Weights of a small autoregressive pixel model.
Model: 3.12M parameters, 20-pixel images, arch transformer_decoder, width 256, layers 6, norm layernorm, activation gelu.
Rows from block 2 of a small autoregressive pixel model, named by matrix and row number. Rows with one number belong to one neuron. Each number is 500 + 40 x the weight over its row's rms, rounded and kept within 0 to 999. All counts start at 0. Numbers have three digits each.
After each neuron's rows are labels from the 100 images, of 14976, where the neuron reaches its highest value: "strongest on" is what is common among them. Only what is clearly more common there than usual is listed. The data: abstract colour fields from 500 small random pattern networks. In brackets: how many of the 100.
# fc1: MLP up (model.blocks.2.mlp.fc1.weight, 512x256), inputs 128-255
# fc2: MLP down (model.blocks.2.mlp.fc2.weight, 256x512, transposed), outputs 128-255

fc1.504:542487520543556488543539424514543471540534418426487539540470555496491578462513519474481511493556535458525537536497496429504496539467455527479498477471427536490532494539507474475479435546499492444524535535537492494484493575472439528469523523508442467520466543522554464500456529460450507533527460564449438500534419523546476537499571530526474480513475501562483541445580517520474494588480
fc2.504:414474438511482586503450510391465424529445554482510528510526405503508497556525465463578471410511532478474523491494450479458505479601485489493494465577498526528511487523559547521488526504464495524454526489477535531493516502520562518495463539361469498466505474548485512468500495519561575544568486496447522520512516497520483506466452525506545527509547455442470532523480542495423450472576
strongest on: smooth (54); mostly green (37); dark (36)

fc1.77:493501476494563535500521494554555429489496371510505504558556517490552583491542532510489454497568521538486445529516452484444484453393543506486490495480553554471476494433542549502571472522480558513563495464460480488492426523474463461480529446556439502449488502497500459478548485453458513467488523548507460528490464551524534514445558524522496436488510510532479511462466467487493607523452
fc2.77:632573463527528534455519459448428429568524544488496479539428574513497476469510465448477534600527572523469534508482491485533465512488536501502538543490529501506538491494551503470438475499427465504480466485493446561516472503466434524429493615408508498517532419569541492525557553477489502522516507513437565492495445518495553512418486526448533471504475468457421473506524504539475536496471
strongest on: smooth (86); mostly green (42)

fc1.180:500439516475540527516459444535478527479602467541467442484536495486469378489509550526479499586551466470516449521530453506518450547510480500572518470392446521597491519494586535468506488491515506536524538563571520514475532488471491523507502551532474506498506483474490451497467524478539504494509566524584515548472560486539461457488556500544478449512545487433487551556528476525473490525580
fc2.180:500586425471448513473511520519483538555448498497450495528472543491492500506470527557486463503544473498433496533501532514533469499479493499527457569527466541541529507552479470466446538508471482486417488490454491494470508518478456548479594532528496538538467503553438482511489483490433484474516539535442477456557502490512481569490423525450547541539515528539517477465547589473540525463560
strongest on: smooth (30); dark (27)

fc1.485:483495541458569508384458451535463460548483495495487487407532506503550539493540487454501545588482474506473460429475507523527532503452498462506507473505493598494419484455466507544504496557559524495523500476480512499546409531500485509465461584567459535570440471533499507452529503556457475568488443467402526489476506534512431494491522493491563552488493520525507537525471500489451441456533
fc2.485:487461482491424493555488572470612576456460553462525494492510473548458450535523493564496533429480477415473514536513528486485516494483502470445478572460400517452515494492494525525540412417467514510515532517523548525475536417519466542513505461503500444492534474451511489465453495536477555518487478378505505445522607492492492481458483564464442491476506484546409504486500528508502515531501
strongest on: mostly blue (47); smooth (46)

fc1.417:528453470504488525479527538416450403477471536486495477460482481501578477529505478543502497484489487355474500549510475433517515548501531499574437500469594555468524507528528464523550469455530514500485541515441454527458501588481532434436469424528501488426460520592545496473520539397526525527557489421524453527525523549496541523505552532487467570494529538417459508475530475514442513479420
fc2.417:533429510452537493461530520603653497522506505485457578556498508479436485441507480453489508455498505487475477443498563527436527427478492521530537481555374495521442481492464502458520480560475513476527522478541506494477522483476521530522494435525489419436450561438439445495483476479453408489495545471510559528437514541528469434514524520550490471505450530527553480484460540446466507536542
strongest on: smooth (55); mostly green (35)

fc1.346:488516523458461555510513410570429498559464475494517452502530435421437441475523512529516522433462531515467616500503535455481483532487503525399507457474468551545508500565559479530469529483631422455538470435521443500511500472489493553469456532572439481466457436490505526464514530500467454545471477471467565510509507454552489471494533525571479511513482578442495486515534526556523499501528
fc2.346:510547541434444518455432579407468478485542428565553484403449575532567543546489508479536504470514537500503435535507510522551544464559470512549493514539588497427569507500547474484501466520500579520493532460563420548491495522499500444510504476453485519501527558515521537516526474524533605477530512508463528497523509542532554546474494465477450520474538441546479489461425566479537455553483
strongest on: smooth (46); bright (29)

fc1.328:514510465524584549457516471515468487468442436505502458514541522536490486613574490470503455517422435504478450497490475527493514546534480507503531459437533541452486519470490483436534478522499565503430522451553459479535442518466508531547419451511454511500521502461510475529460536505508550528436537465466430494559518556430505436507546540463567517588543504500509469484528479444534568514534
fc2.328:536549465476506467449506507509519514485532566454505445482496447527477511390495564501557501443548566510517513449507490554483521566458482495528501568458491554541474506533551488505447590515532435511513557489483479497484528539534489528571503511465509496472536533583487474465474495497450485516423459482492590470540477453433587583516523478483490491485445550518545542503451516506394468475499
strongest on: mostly blue (40); smooth (30)

fc1.192:505490462460521569471488513462588461537471488387474490485527516482455514475457531557456451477483517471500509511459481475497402489435570411542516533491471549525492536416525540443504482555565547494557555496522538500480550495508483623481574532480419459557528471514546534502457560507464525520565540457498564548528501515478496534507536466513514513507485530522520499476497551413506549437477
fc2.192:442530516510493490518515487475512599437547492548558525523468516520542501494462524477492610504530489532555526531485539503540449500525481420459519489564447507528530516516536461537573559495489538466492496434448527518491451584462510459486494542482483501512532550519518508456615495538499495457436482572460545514574469483543411421513427484496555503506526521478437506509567467564508484453482
strongest on: smooth (76); dark (52); mostly green (33)

fc1.145:472489524583499465483517510541511518524451526466578472537451500494532536503507497486513495517509493521444501567496502547510464443491432540489468424505554519530481517460468532544598514472464507528455528489479453475420504511472530435550471530508487576389512517460561552492512505555440512486457496490479566477531457536466463541526555514509476449572549529460550590544527478553551494515474
fc2.145:453478471460560518493479487478489549509486433524463479500540540531439429542518484536498485502502496514515493458544530424498499528440463489459498574572468399495469464545544482463486566457524520502497533477492443464478550550476492494451511514412486428500474526517516515538503524412517522488500511509479469490495460464517445462464472506531543591513505464512520460495508460459522426523410
strongest on: mostly blue (53); dark (28)

fc1.364:413467497517552539493517495516443447505452480414484434464505508491449498499489592592552473488521477531542466555454476479490536525441542465515551484485539523520478500462534479486522497477469528536502565573505547541529452558514579531526519410524506550509505504485590461457499517546527541512485505494559432575529520447436522432508493472568446450459491474401490549497466538540517531485502
fc2.364:456513483524469448521519521485530600467531507430506517522460488403565496513493545464511532489480546494456457495504482527498553514509509494510523508488512485503558490485493497566481475530475489501460502469530537462453553489504434451530473495467509506507456525523446536519468440522468506512471490291521545479587615566501511482484507547415485493403523511579560476495547476407480530488533
strongest on: mostly blue (38); smooth (30)